config.toml
model = "contrastive image-text model"
dataset = "drawn small creatures on textured ground"
train_examples = 203450
image_size = 48
crop_scale_min = 1
horizontal_flip = true
tokenizer = "word"
vocab_size = 35
loss = "softmax"
embed_dim = 128
encoder_arch = "swin"
encoder_norm = "layernorm"
encoder_norm_position = "pre"
encoder_activation = "gelu"
encoder_head_dim = 64
encoder_fused_qkv = true
encoder_bias = "none"
encoder_qk_norm = false
encoder_parallel_block = false
encoder_moe = "expert_choice"
encoder_num_experts = 8
encoder_moe_every = 1
encoder_expert_mlp_ratio = 0.5
encoder_experts_per_token = 2
encoder_shared_expert = false
encoder_patch_size = [2, 2]
encoder_depths = [2, 2, 2, 2]
encoder_widths = [64, 128, 256, 512]
text_encoder_causal = true
text_encoder_width = 320
text_encoder_layers = 6
text_encoder_norm = "rmsnorm"
text_encoder_norm_position = "sandwich"
text_encoder_activation = "swiglu"
text_encoder_mlp_ratio = 2.67
text_encoder_head_dim = 48
text_encoder_fused_qkv = true
text_encoder_bias = "all"
text_encoder_qk_norm = false
text_encoder_parallel_block = false
text_encoder_inner_norm = true
text_encoder_drop_path = 0.1
text_encoder_positions = "rope"
residual_init = "zero_last"
optimizer = "muon"
muon_scale = "match_rms_adamw"
learning_rate = 0.0042
momentum = 0.85
nesterov = false
orthogonalizer = "newton_schulz_5"
adamw_lr_other_params = 0.0017
max_steps = 11100
batch_size = 256
epochs = 14.0
lr_schedule = "wsd"
decay_fraction = 0.4
final_lr_fraction = 0.05
warmup_steps = 550
weight_decay = 0.03
adamw_weight_decay_other_params = 0.05
Rows from block 3 of the image encoder of a small contrastive image-text model, named by matrix and row number. Rows with one number within an expert belong to one neuron, the router's apart. Each number is 500 + 50 x the weight over its row's rms, rounded and kept within 0 to 999. All counts start at 0. Numbers have three digits each. After the name is the row's rms in percent of the matrix's.
After each expert's rows are labels from the 100 images, of 14848, where the router gives the expert most weight on average: "responds to" is what is common among them. Only what is clearly more common there than usual is listed. The data: drawn small creatures on textured ground.
# router: router (encoder.blocks.3.mlp.router.weight, 8x128, trained with AdamW), inputs 0-127
# up: expert up (encoder.blocks.3.mlp.up, 8x64x128), inputs 0-127
# down: expert down (encoder.blocks.3.mlp.down, 8x128x64, transposed), outputs 0-127

# expert 4
router.4 099:459549493468446437493526438469466397535542550532535464472397558543479508463465512444531579457568559467482497500505523438566502522448525514531587482489550588507456534503454535513489539550439565549563583469432532527474508524471550578480468487480525505532477484575481605392490541452494485567453479588386497508462556472432469396422563500468492557465512602569430442591636519560517485469509
up.0 096:496546559547488461478508536522489487530487517401486362541470448517457492465466536524519501506447435521499458450484452553501563534491548396482494479522578445503551490484481459601438562434542553561507491403461436539562490558543482492390506462538470477543485524536484656413572519478563562588556408565464548424397523523428430461502532477453526486538616475564498501461525566544477486476463
down.0 098:501539514450568476560537505559563507547431535514471518469510442554526323584500431488517513420532562458499451505531451470546481524519501487496516485483563558498443465556432522526457473497524576402434435508556577403561445463508534438529521474537491464454417541595465458445463518591435479510506533491506381581481400621505502455439554557557554454491451494499463536550554506569467539471544
up.1 088:489426570455494514435470508481428504526489546476514612409492417496500525431506514472551418577535568504490474359414439576482528462466498423532494516523606507517605468432483558512498496412484498392515454486419492446625525480562560474495551559538536506491500456456601412553468532609485512562609483503533541531426508424530474533525536533512514523449529493516520534511461468430528478512480
down.1 082:474525569520462432538494455487502399513476456495453531450455501543432526457354478614463478530465621547438519494463501524540462564457501536443455511499506456523551479507455496396504471471500481586540534451499606484491516534491523462512524437486501494539520462507623453511553457580479590542495536642544423567518451409393545485470502415569474506467524464516438465517484614520528554516552
up.2 103:505466460461575490414487543529555491560512522440489470542522475615474528492462473475479536449501491546406450586521475496469421559523546550594491437481440618463421505499482462452564483615452589528534506599499548454574521508393506475503536458485448483445437483511478557551453463410472461511496477529407553362471508454503507481439478499543578576528444489510579438490455506589496554500578
down.2 100:536604461494496576589522445446433461374613519562437502478540469446542460426465457470607497456513494406543471505568544478545520503426499506541511582433542541589574580525541458480449567428521499527538498429450435534495542434484532566486469569554492466624520514457429473503430482488481565584488450508493498502491536531476484470471437429468506508493530464535547431415531531498571436545432
up.3 104:469488516390590523437470472415557477520496479452511508495506392540516402515511521487495469600460537568397516482523495450471548484468525490592555549518490404486425476490501441455619541463533545603541459460421522512599569460455560416466532468553550502573575404634454519454533450462459400573488464426463517502468516521535479537483491506485525544484490515542474471502540605527475510526504
down.3 114:512500526549601550442430564461490554500558501477475476445551417467573531437566515587474410559454516541498447525543545526505472484564407472513451575510575499514478499572532519449446523482465429569501441554568513451475440468497524520502520486507430433550510526490407442612538474479463611411460498443629579436541407513474521518420503545492449558446479486543422529467431531489547564480544
up.4 114:451489461524539496519557494524466566531561427552496489406523385460524553621410521463446442505537436523565490460436555539453480553445538498535492599526512452504526565375460530499612572467461441438488493439505547431593450529496467514561452489501581474509419469476506540575570502545495412565486478487504456470505427550488443630550503528448482588467415467475466560508486553527490510491478
down.4 114:585537465575534408464458518559537498453553516490528507563443581489475510503468456523641515571452534495539454481502483513571515491432490528521469514489400500572514499447481538577515573496470464493498472429560505475472399580433547481407566408461467517530496561455541510540496592424492486559471464443410492499523517442442469592533467450511569493440484459404608461536482578488388546486573
responds to: large; spider; teal; colour: white

# expert 0
router.0 106:470529467574483530566440503471482468398468471515403501512530496529411545564506505513486514459549468474472453494421507551499534549524508440543568535421392498395543440479438535555598507619565520469518436417440605510559453469529561533527528482523422443425529442447492498479464533586509525539474513537506596560555589473428548433482523547494456471596489622484510496500489504576484468568514
up.0 086:526500467437415536354536464587535489425512537515446442446582570521575404408525540431541518365635523495506433476426540541451514487481488480533542470556476538501482485540584456483478487487478562467492468530489531528424508496524512506475464512402518474564435506552549541478480506615448567546523512521524508516525533492593502541512485504475511472528467332511449410473440453534529519514556
down.0 090:518517427494493436497515501528570467561555514432526502414458545501431512465528556429460446497510531482583518400456476501520430502517495535437530504461539481391580514522458527536465406489545458577528565438521490431523557540508534554495481453518451578518509629562484581458481457437479583555456527490479493411409535574472416643548521521450518539454513519591414494460526614482524454510465
up.1 089:448496513496510482469539479515454499446365443491566512459543485488570530381510435500465485522528487639540497507501545456484509656489488470542503485572536570565492542554556452510432429568462486494517594571547460523542582477557435421512445444485485464475506440606420473552456528546479468596493475503457511516562507558534430555554518465427453472560441448443492461565466472590485512428496
down.1 082:555545489478524506501529610515598533491533623538395495498474467510440461612451464514465493463486485460557572458546625526440484596487428541512562544405519441516474464452500447539510481563480482547525485442436547398560436453448409503478557525462561549441483513540442566516467493471438482507461538500579492535378510527463562492506524498548452480527431385498480567571527441480446514453481
up.2 120:595383542501456505464507570533421551499540480478483555517576446507462456448502500389454447456477482437533513371510503466499563529544479488589584438496414477490485507474492494519461443483562472478497500549445575499523496409481563529511565575554502470509469452454511560541526506588493504559534456532597499477426396529480480472528461559499522478487376412560493652506396541540471491528527
down.2 110:501497408548447364478452540397581421467527566512506496469447470504527502371501482588543537486568483484510512517461537578576470458463493585501556613501449454474492491459529315553505515527574479585615497467493560478481486524477538556521484475544547501574517483526488509592511520420494545524472477563492520558456525437447503551497398508433481468478491491415569436496513493482539464494508
up.3 106:489419530536535474477485519538444500561546485448531567551587539392567483555505517471526476540361457456475532454600362394423561528537535500502436497508487527464593436541513497437500533484525494407454540524527465430502529537540492526482525544446565534529539588422505536558485458473561465439562468442600488457416529490485420466571546518540488509502490467506533584456451442512424468399505
down.3 105:454493484449549449567477455472546413518463513383490451519453450406485552437490572560503523466574382470506530476542490539513553557475538428452468539433417508463501527467593461562546540599496505501498456515595518549503499575406609509552541485547455501513524551522515416581501420427444440538531515507505546512422618555460485527497517506542418464512523473505523475546571420573452530575464
up.4 104:612391516543504550497501577456460480494536455474522523482474559489502507533609526457497456517562373486529525465477556524468476594534518455515463522464527437533530427524484483542498379490559522620554482524460473464482466551541467445474539468448414519528518451448516456482406592504607486432494432434516435543512494541539529560506597528520466405484551607525435500570499459481383455501459
down.4 100:610469516405510514516490396478585558462590471486451573543427517517563484462466456519573402509491566464487491532568451432434529365506418448490507532414610539513471497530551408459612583506449558490533517534539528388512431537615497440440458471447497508486523510565545452564549474486429505546505563490475511492519451594505499495443538475463511487513508547477542490553494526494441503493452
responds to: small; turtle; white; colour: yellow

# expert 7
router.7 107:421489504493434519452553476578497479474489493485518453461506506492595549457477488579505622531481531414609407526556566484461422525427639583419488522543527453536527447546578420480460495556541495405542491517434544523381456505470532580460473486497534581482428510550514489579545428559409551524554452539499511459504525466486442527481530461487468512542457437485452446579535479557425528516476
up.0 102:397485538568401495618481512586492417446429551477469439505468544526485539437455368561472660567520576512535527535467475467547500512518539468539520519448553398463424446501496568477474471511603478500492467478485553478487542550495423512516535561519425467508500437513474627463521485519538585592536485536485460530471500483434487435525435528396531450582500458501539543455477491509468484544512
down.0 096:508491483425474523485526554459452463478488541520556513533558549508499578567444540464445476616431484499481493368462520513475471548505469607504532510557433563534629461537464460481491483511428568412576572582412453464562455431554526549477458483423518390409501492455432543545461560457523535431522520535549560543544462501519440557518539570490401497469513529540503480517472427498547499419426
up.1 107:502481429503482513459412521531506594450653425516567582433477425433463494503452509497505456415497445481443485454562557565516571544594523515542460503519480482517553573421440492581512528456441504530568585578564492489578636405543545452494586490502501483528492577418466458487520538522538401509498512528512491482533494437514540500500466454532412443539513494434480449445431459437524543462508
down.1 105:520523453466576492471438457518544448596491475478490533574465432458479471583495538520551480501519494516512477466568554536586591547485540600486513493335477495490518501561488483480382504579552461528411496483410521448540460470536456452459574464566534404422487473560557444490482480552498445421464481476528509557558535475519496517490528532519369530439467605466424482514510550486597468517601
up.2 089:514498438461499528483490434423484534409584435443475574508562453541480615471483427533534552415527398410475484401402469586553435526529517425527528497520616572561592404525520501468515444513460446521485501482480626477506526438529485524468482529450473563513514517538486554586427584499511495575484561464525460498508553565506466519473495500512567490496496538441565491572495478474498564416574
down.2 100:421519542493524632527417532509479548482474484504489515462422465600468480535475545486512512611530444486513560468466522517541516584467422362510468416424453519476593529481477489552540553531500542384372501511514508490544541571484497608495454495592506553476538564416533454517520464628519448508495474527528533464531519538535496463507524418441456459544437459516539523396484427495492509529424
up.3 088:442546516411530501480443508407593457558553536520495529533438476442498424444589500541520515489555459520431442539483609472482431382513518518558518549419471643449551431512560501522579512472528561555609502493546533487592530536492520517530495523461414418449458452403441587500516536496581515479560451515495525522482471517460466392534492510543488547476477577475554431480479446513533488434459
down.3 084:580469433454471462620458528452447509546578444466402561482480538497448567442516455510524471550613494552580504476391427592515431546520423408500504499451505522437572568512437552444569526524594525515484482420463423403451526523546557503436407447531500495474498504499555519491460475541520530518512504475523454477471526534436572532503545507373536553494482506510588531462535503536516528474606
up.4 082:485496585514493461466554479449584528467427517423549457524476568543485512524558457600339523464471590463528468549553509451523501503513469408480382516457506462522476525564462496509526482533510565655431420536541559453438533603519506444546529465499503496526494531550525416467561436498501422469459516459489460467604473523545557530515392457463530489515572494591428479510511495467465438455457
down.4 091:601480471580488486435451519375497529524514610593488472470566493488529526483555596491524454480538436530601605491572550562453540507559454480479559554540417525512450465486469427436436462568516475538508454512539523511503511580547507477481450459519487478501506475504429456470486541478535460445467439438446548509494466487471498492539508514361494396528389529429513606482536530591492383462487
responds to: large; black; butterfly

# expert 3
router.3 081:474505421503477596513510476481467532517479507543572505497559543458558421583534422478582550560506549536499518414514455424504537642502475472582582483547600524552386541457521507476472517489464448552471513521527552407466560581583492510536481503460502493494535441466427482446598581447522514428469552495480484579545396485507448589419467521528499527446442492496588441450540510555432513452502
up.0 106:506463499464469543603502515512489467573548450510497454506509528531530494519479555506436632517562469480488676513493472570473483536502490485457564499377460460478507545473551489537484398542520517449480389519465512437504438529530432577460483493508420508502493512537476392490470480600491382522521561542492566503473498551437511478475427495531511542569430537604535624578418482449454458467488
down.0 103:488462545483455561519459496572438537513426545508461596550452471499456484497608416532568458526527518526444483504520620513464426457471508474483483500555518553426503517520554529523496506503453493516597400598588510423529484527438506444515474544537614440411573486462531500557579492399497570537518448470546506552451434525485427412525484510488581469475482524505621454483482509495472356463519
up.1 117:528462530474530523518492522514476535508584427460464485502448549535543577618477486488527576487550476554453613513500555459530542511546517471552514318553386549531537445423488467508448413507516469484543440549492521472436550570510436487546509449440460555505470526505481460497479426541518468477599605442472396449491501534490454526497507488492448482525627494394536501514572453437473531476602
down.1 113:549580505426504440453419563512431484403616413452471516515497525458526554494524476465575519522546513504556514502506592557516539519485453499551573433534445494513513463451435531518527550502475474490432554461550616541502491488440522579515557358469546576545433409471537492508501636531495536531409510479470457470511503521499512506461435420455515495497452409464495406424453521515485523605569
up.2 099:523547523489497519538376443503489459496592487575445487391497545403513526509447551579565458572484487463505360541412538476504522490475632417495485477450405516503517484412385480532532489495562520475559499346474552488517496479518548596552497528451519503580483530474462561451517518537489495477522541577571530525544492466571522464399506543533442555513490445494524492491472493440552529503576
down.2 100:507561473429510416478563469603643485509468450458601441546476491574453537540504479560498531517440474512518547500598624469568587481467513421508488585473471546500508509403541435521506524404505538448437496513539496519439452451439509486449447398536505472450498497494605510535475568529470546474509467538531494551512478560378511463434540453470442502414562540464511447493456502565542491421556
up.3 089:479535466519415533530453457512523474520542507427461467449429508542527493448492461508475545518525505438515458509454468501559517538544492527442409448574563505431505514443457528593625546540494519564456498563475525446443542507455540593472510498482516461488453505511496517511490464444466553491567544592508535392504363538519450512491496446430659415466444538602614608427463530439491518475441
down.3 089:546482540496506488502443498493457490453501472439499472403543509494537458524558516539503617389611512512478593531567479478485463436402569385486453525484505550597498470509549558571456395468500467572550480559470553433463526593426403490487521505440519554500520474523510564498530469501524437572537527462445543534388585542423455466533503502490593415477503589511412490444478505484544553500481
up.4 103:504545464532534477410478437568554480494483515497466469503567467475487515459555525507447592460502491538459523500522549491563518555448512517483629631575470510565455453535566454518467506517465503509465434534608518460415462422518471492570562508555466570449549431529523439513497508522442611530570510441430519496493494511433399496457504493493658454428430538480417464532508545548434416411509
down.4 109:503512496527495390513611419567539457543455446504512481564393524537591437510436471518477503462481495473473545526531500460542470562560445531479495498548558534452379510576527461426503563528503554604484616566419472531476572470538490443423450469480522467517466501595505457459488459498504507489491566534486432517539506503464430557507540458553546496489563585543366373587475487515499530504422
responds to: large; striped; green; creature: crab

# expert 5
router.5 104:467369522469542531494523543468556548519563516413448541547559530392554529509537532468530452577507495502511559475626460470475539453470472501521410427505493479459528416454490514520478499478457470502399494533545477426536481445508427450456520474523539419514409608492573462507480565499466541398548512494526496446406402570562575558522507516587419466461482510454550517417473443415496515457572
up.0 101:442504548448524422497540471447479576554501472518470477479538444428493528558577553480467542475602440546516511505380507489535479546548571503536572462507484526481396479544370521536565404481480490500551521469517433458541525502470526533531529518435561487380422429410543561536498558505513497490446570540465530543517484487603479553445489451418573403571536505495465514478468432588551619509512
down.0 084:469537473489579504493508451504456546528551459545548532530578532491466505404363454529509454553444455489488490474467435465542550435554433544411489475543531481430557533551421500365519531461502510467435558559562538558464514438631489478496509592492405444475528554501533440532516483455538489417578408520536545413535550493507438524535568579531473585518374544496492484439486533484507522461507
up.1 103:553492601389508483464524522544527469532472466459504458454443527551579451515450496560455555538596464481546468468517485390585436471554504489577502471508474485520426489480473516611483453512454523518504417493544507431480558538478535397553547449455453466637466475547446578479507503534546419394549511517535395496525566587528558544463455463526551485537613468422456497498597516467507496465468
down.1 102:546459539506394491523473487457499513335511459454469502485565486505587517470543501443496496561592532492542424420422551617443548495485577461447539496557526318478509560494483571519593462546586497443487497404562516616494522499540450555563427514533437596524479523516464564515511547451490456529502419519522545532523457494515538519511485498471453504496472444454503532520412501539466478536483
up.2 101:536552497389502492484584509517554485602507472418608539506512468419546495569504535456528548504471494465576494454497568522458377527552609578401485515424522522501538489463542600524535463553482542478539522520602464592439498437475499552524510393495480553492523492515410497585505404473497452468502482506437490463532446429509397549443451456559489577524488466452430425514501502575497489544514
down.2 103:497594525547507482552499496478537460469493548403508387565491525537520525473516484559494527599528484499459567506430488493533534511529495521485437570547485554353511492588536430494386486453497450560577489550422489491562469349491501479486422460532500384490526484497506385492520552512476595457518517506543451524494562555451493413468481503536558484491524651462460482558484587441490494538492
up.3 088:490504471487464490490432462530487546597456517512460480499407463569484492437495555559593523403570428425464444511501479552567416422503452554535501452587509523492432530556594426509408492560492460498551499510480536552511453508509522516580423526535529537400495477502591470537486531565540542475398458592528433532399559586486522460471561486481442519493479427408576454570535461527556489428509
down.3 087:497524492478508500526507451586585452475496511568558467521537466506415531497407460457526463477541414451437497434549502455554556474424475484532533518483657586442532561475465497549494476549509562472453473562472555491497459469487446491428452556523568571437563489529422573413421428564488487558538439594512454470484470591466415515456547506628427558481546490557504433477536507579553511505521
up.4 090:404458584477432491485587539504501493553494504460512454519518473514490515589524478527507492398540572507415486520527572542457405450416488511521496402527557554610438593514512540436618491483431558566540506498529427519518512591467523449436385509526515529470434405463523532541544534457565499408455504440486554458542464457486491493465447492471543561519515557502528487509586531458546527564376
down.4 087:520533479504603507456524517486605467448535495450496470572552394534493546447501481450434476501545466561479487540464441475525484530602498450456521529535501540419465468525507517444543411607530461524543398516486455442568469507517494507565439483523419461396521520575389526540468474386492466499571574492501553521471505522455572547490551529540432548561476438353588550549512517521588515464538
responds to: butterfly; large; scaly

# expert 1
router.1 101:508589442460480546616509526490536568572542446449524526443516510551377515561450484551545505476581487487431478511471445590477450506563484452491566475527488568362525495583408510518627576531538523558513448423543525530558492559483496462508467510494386508469500474539489499412468533474502471480484505520351538525521608504396516491502492544508522464507479506548596453514438502545478553541464
up.0 104:468425501489490592521504498540446499504449580489521551501472535474502381511544559496499457468490554518479447541572520444462555542464450514523495482483464436508478592431462432505618368641495453427562421556456505541492519440477547456467514545511587557570574597473509454576504470457476432480447472458482488522458469546569537509514509530577523547563456530534429530428486413416423563458479
down.0 093:423493499470640499448416452451455448390517443556491497435436448453541485464582452516492431506522543467504625461514430501550588481509522566503475454542572522497477522537444533515463556475454486520459528521544393511572544403485483546496555512440560484441615450481528545518502587557509535506467428467491524479503522503546575558461557590452477581461514478407502488446589458479515540409532
up.1 104:563488490470524473604519564449500577476501559470473479610548499489481512471424550465450474504573501462571460466565513560520550525465463497627521509533396435440452532558577457525592537512494533490475447476486557456445417496548449494462603436518479484536347477476505555486427577508507446523498511451512456530426507548523483457467617468467606505467472541464481500586427498457456394464514
down.1 113:531475526426482562487482451510558548552443416479441586510578463527569506537372538539489532540494520555554441454447498540505539522507462461508489506512510549574372500490592523500558518457405566489435430470475560459511499422432414462504467574604504467507502459539526470546421459479562467542456548471506582559487523532530574363512461366507469534483468547457556546521492560480525506469415
up.2 102:543496447506505521531515520521416492458422410469494524487491463538570456653503576576461492467469503542436527476463534510477407456508472479487544511594437525437536574491524586478496454536530581470442508528542527454446589469527434599441448447503455552443538525485407536542532421554447593502479481560589509419521458458477447503471618438502548494473551490534396520491610524517446514533458
down.2 102:611469483564501436451466483410521494405517581520520463478473650524493491428445421556471462471478519487473463522517576584483493551514556535555481464531414521546556457428521487491497488534455547449441441531591523509510477590413597528511604517475510529529466525440446556492418522566502511484565475593484418506507552560500412460488472426475463476433539475602492415565519435493484525453458
up.3 102:519497425532501479503449374467471508449499486577533507440507544471548550532462493443471556572487455472506490517490530518514500565464499570484502663551421528569467482546545440458594492469588460465518472587505608527451501451622502464503506474385435485416502492443512489470530591510435516591540552482473495462419483505455417548499558552561506527485596493542480458496365460559517479466503
down.3 106:486512546388443433553463448511515480564536448520482476406503500478482544519493557518442442454491478592516514539445575525380455557487521478549441516420568547483495421540520522562595468423549577516517476509502586522452590488511446430526436490556404498451565500534414510520520446563471522523588514458559432503518523525423516564536595541397407548483490516575508565449539407517513478476514
up.4 094:498491481515534533523507537472524559536468536370612545377547452527458490487423576457495459508533455448564565330503473557489571490585573540477473555524418497484587535481565440499439441496494482494522467507504446413546550419428516500567556507588503464478497479452511458521450543505487492523478486480497473576449470493490592549464558541495431526508412528459566436491523554599401457500464
down.4 094:520526528543319422497486536505513578461528491542472491445471530524514519506493548566563497455503573468408439576535414615395497472451503460459553489556514484525451586500513500507536473445556424537527485442560473539559478583474530517513442467559424579460527528475377515500541393445532506450596506512500516416492543508525462516523491513419535464490535492499455459420554546464524525551377
responds to: small; black; fish

# expert 6
router.6 094:563592510539476504423521477435567545474446470501409483451453407551513597562460461482516459448508525556525470608438542523513520484612552433479469514505505480486607580561426448543491515514503542562574443452530480475472427516471518458552537468502461498478538501531488489411527436399489544579485462519490512477590436485454511518470431496453531415494543450615495488452436581559557462628467
up.0 099:521433489445462517433469444444509413526533516480430525546537537437528415479578473499485539440550544455456529475612496441588527409441480475538559415557518448591526515491511513507510418533519526410502482435538438540524541538628478461478526471523500592560471549455550535425553478481512512411506421564519604483457595491516549536527577533526441519532415469367508540443504476462473474537471
down.0 099:523560397469571483489497410486551461463373539601504577516543446585431495421504455443567543586487562494496557485411464466587511529549528483415440588518438467523443563528467563486503558542475501497456597455501446516501442477481472502558441530514495533560465426495537438506523549496526480424492493619465468503506561489533535544546513526578504472494433509375499486438495581426469581500532
up.1 091:515590492515568430547535605511523455660534514454556386462448505485464429427520614479497472498547493514541515396508487559585483577448577587457471470555463470435537505450463419530438491478497497514509492495466490524521485423571491607467523501498535528486450611489522494456473482591493509458433601486432566402495551462449505566481495538462426517454465474524461497523496531437493463479571
down.1 083:461475485577585476524458454451545418473424497413510492507549463552523588470530564510584551442561493521513497513547436580546472586522528474535449499419497506430533512494483558494480505586486574503489470499576467547578449459425558412501449552540543495471493557434500587462404413504528520548476449572449541522473591511430498495416419514584571360454480450442457462539488494556542486498452
up.2 099:502401455466544489418480465603473582531480431545554517468539520425466545594513538513511607505501469577529504514532550558592419522477499509459512515477413473501522514473532492443528501444576481398438475520528556520520545558524500444544448539570410456434499481436389405557493497371614531561456556504422513501502488498486523603558482437485493457414532522502506567475490536493432509433508
down.2 094:450532517521452516590569491483517490591579494495514474512418580506538552496474495411402533482482441539462508517539455516432408526466492457414477494507559555506484505472444501516639482377554503525590508473555481476464429595519482482425496541535495503481646459514516509488487540397481536572524422499432422445449563451508520501468465471412474553467552596548431507542559525563463526437517
up.3 090:469540512494519486590368492472541495448480496461439521476462473516526528519541456565502535520496535585405386556553488547519556524463577433585525497490456502461436496448486494534498369540519417539502365444539571481499509494565557441545447485529412517546516519539523509517548495561492485401486506589563508510477501497527576574536440540581425455505530441410563462400509479479512525392547
down.3 099:514487606464486475567533507519561557504485509454474491417460510474501514497554497532541494479410547485543466424448522519601507490522518423558475505481528463575516504532474491531498465511514491612476511445560527479491560523482371439441515538490491458633473464465556593504483548476510473405547390589501467514487522494505410510483373432505397546502601564416529385526498498513517624473512
up.4 097:505453566448607533487532618475575569612493548510530514549442555456530479504514417529482518510517384474532590397431486525595388601539442462525463446482545470568488439515512558479513521480491590543490553476505434486403472471468540478480412481522453469415501525477556510528458562494503529482373553517426512499426502491488457575464560474499445517436487457490474564503466483502422511463573
down.4 091:523575575488520583504447532547585412516497539442422441552435496521448441462577488539607529397587503512542523550517425494526454490419575542456480456543432450473494457550502449388440516540438554557541453450408559482523465484537497460474546513440490471506480363500566520558527502424547558455443534503444532594501595518393533454508529523520492494518508461517507458508484496552565443514565
responds to: plain; caterpillar; starfish

# expert 2
router.2 105:532551515450565473553483465505488536569386515544538518457511514536474484518519414461349513468537446575448540465471487460512527491474380505461468561464527508561512490474512558573422446419390452491504454468582476620545559507476535446585572537600544550487574518504498494580442540434520505475565572453544464533463556496499553536542466470483535465451541634521457537451484472445480446443469
up.0 111:553519595523577465615433530541533553474540470437495539464441521454492581534545509532512471515479453539406506520512454453474537568618526531571460500567540462450445458367508517577538382504485446490478481401592490479560474440440481518527530404444511465457453504543515462518536534507497542506516477544525456455444508518595497593399482478536561497521465520493412493501454509421394526460587
down.0 108:497537593468461538487519557416481548524523506463498418515490454446603480485480609567503510542579488373621440384528449555524412495535541465517459566480564467490513504518499527540502486549517496456561516502399410492420467447493390564521526569559564578475472528450460521490444493410477500510486474497518501496517430479545419513523524583518545530468458478511439506623431419441498465444498
up.1 092:521569524520526526498517562534528530609575464560533585482525376423499520510542509452478532462563559501447503499507522582451398584564514408486581555495493471455467549427455595442537437509469477478553486463474499529442515493482479486522556427589472473446407492472516450472533559435515449552428446509494491421582526432523593557494545418580511523480504495474500433532375444476483471597480
down.1 097:551492548462535507532512512460500552449575530445459383481566491561539558570419510527500381541479473490463514475462471556534535457448531528523418619497539432442530421493541487486425534573443424438569466566598468488509518409585566497546533561512473518522549535486540549494463554571588438404452481489484513461461474496502446437464621503498487512457516446467406448530480573432565460462476
up.2 110:463573408462594524572597452474509484501408524441555527505452538515555563475481497528485597522497509576517535500465517517463478476523508479450578571421518514459523569488471479499551548598440587552598475383537560506486487541529504476422470440583466462491619440526455539518469412424472412479498438532478561488564441422513449461417449442467541540493584486478494495438561537530500537434531
down.2 115:478581520541562534457575438449569543489490482516500436479527455467499519496516502571449456424477454469453487518417398506525502536504495473405489505493539501366568486611386518592619541508530603535423494459560547464476491469487493382576440505510507539452576542579422516437510446419487501477512414540539465528455543519498481499491545456520449457527582521474485472493531579475451596496568
up.3 115:573518556584471481566554518437552525539571419490450484523519556456540412652524557509460447422514489483434484454493469503513455479439482528516535374540433540419454608561465450499620517524514490560535471466518521501505439473551449441479516493502552423380504531464501550487503483523441393544483473556504545554467578448506517536502483519462506475426544504491446533494381460553446570567548
down.3 108:467471442560545505536532543502427536573510505530533546506483508506451468515445576433489466504476515561560537396489443480501410512548428571516500394533511561495557464492475433447496482493469546515492566529402511550475441433585499530384580626595448544438470487484507522521434499486487483426469419532490484375478517511582502448419555579477426553558482498605452541560540472522455490475567
up.4 082:495521518429527443471457416566525552551486493444529494475486444571459580486404522504456508417524553489521478491542476508557507592562513474572444590467519460522445525462510506458567582470516471474477478518551575543518397477431519609488429481585407502407436489559453503421493501512533592582476460504513528416419506524501490478523589539582602478425502426421515547388527509478491552486533
down.4 087:477417588528543555471554474481513527505501509482438474503505443510467571463589603515495526501498465472443546435498526540397474556551484518519475519419541474511533454471449398515484441502503510563499461504448355465497386469530527454554540536438522442428519564578602420476511501535523559467520538478595490444531436431531489557425522587506604475428452608520382518551478495486496528485544
responds to: butterfly; large; dotted; coat: striped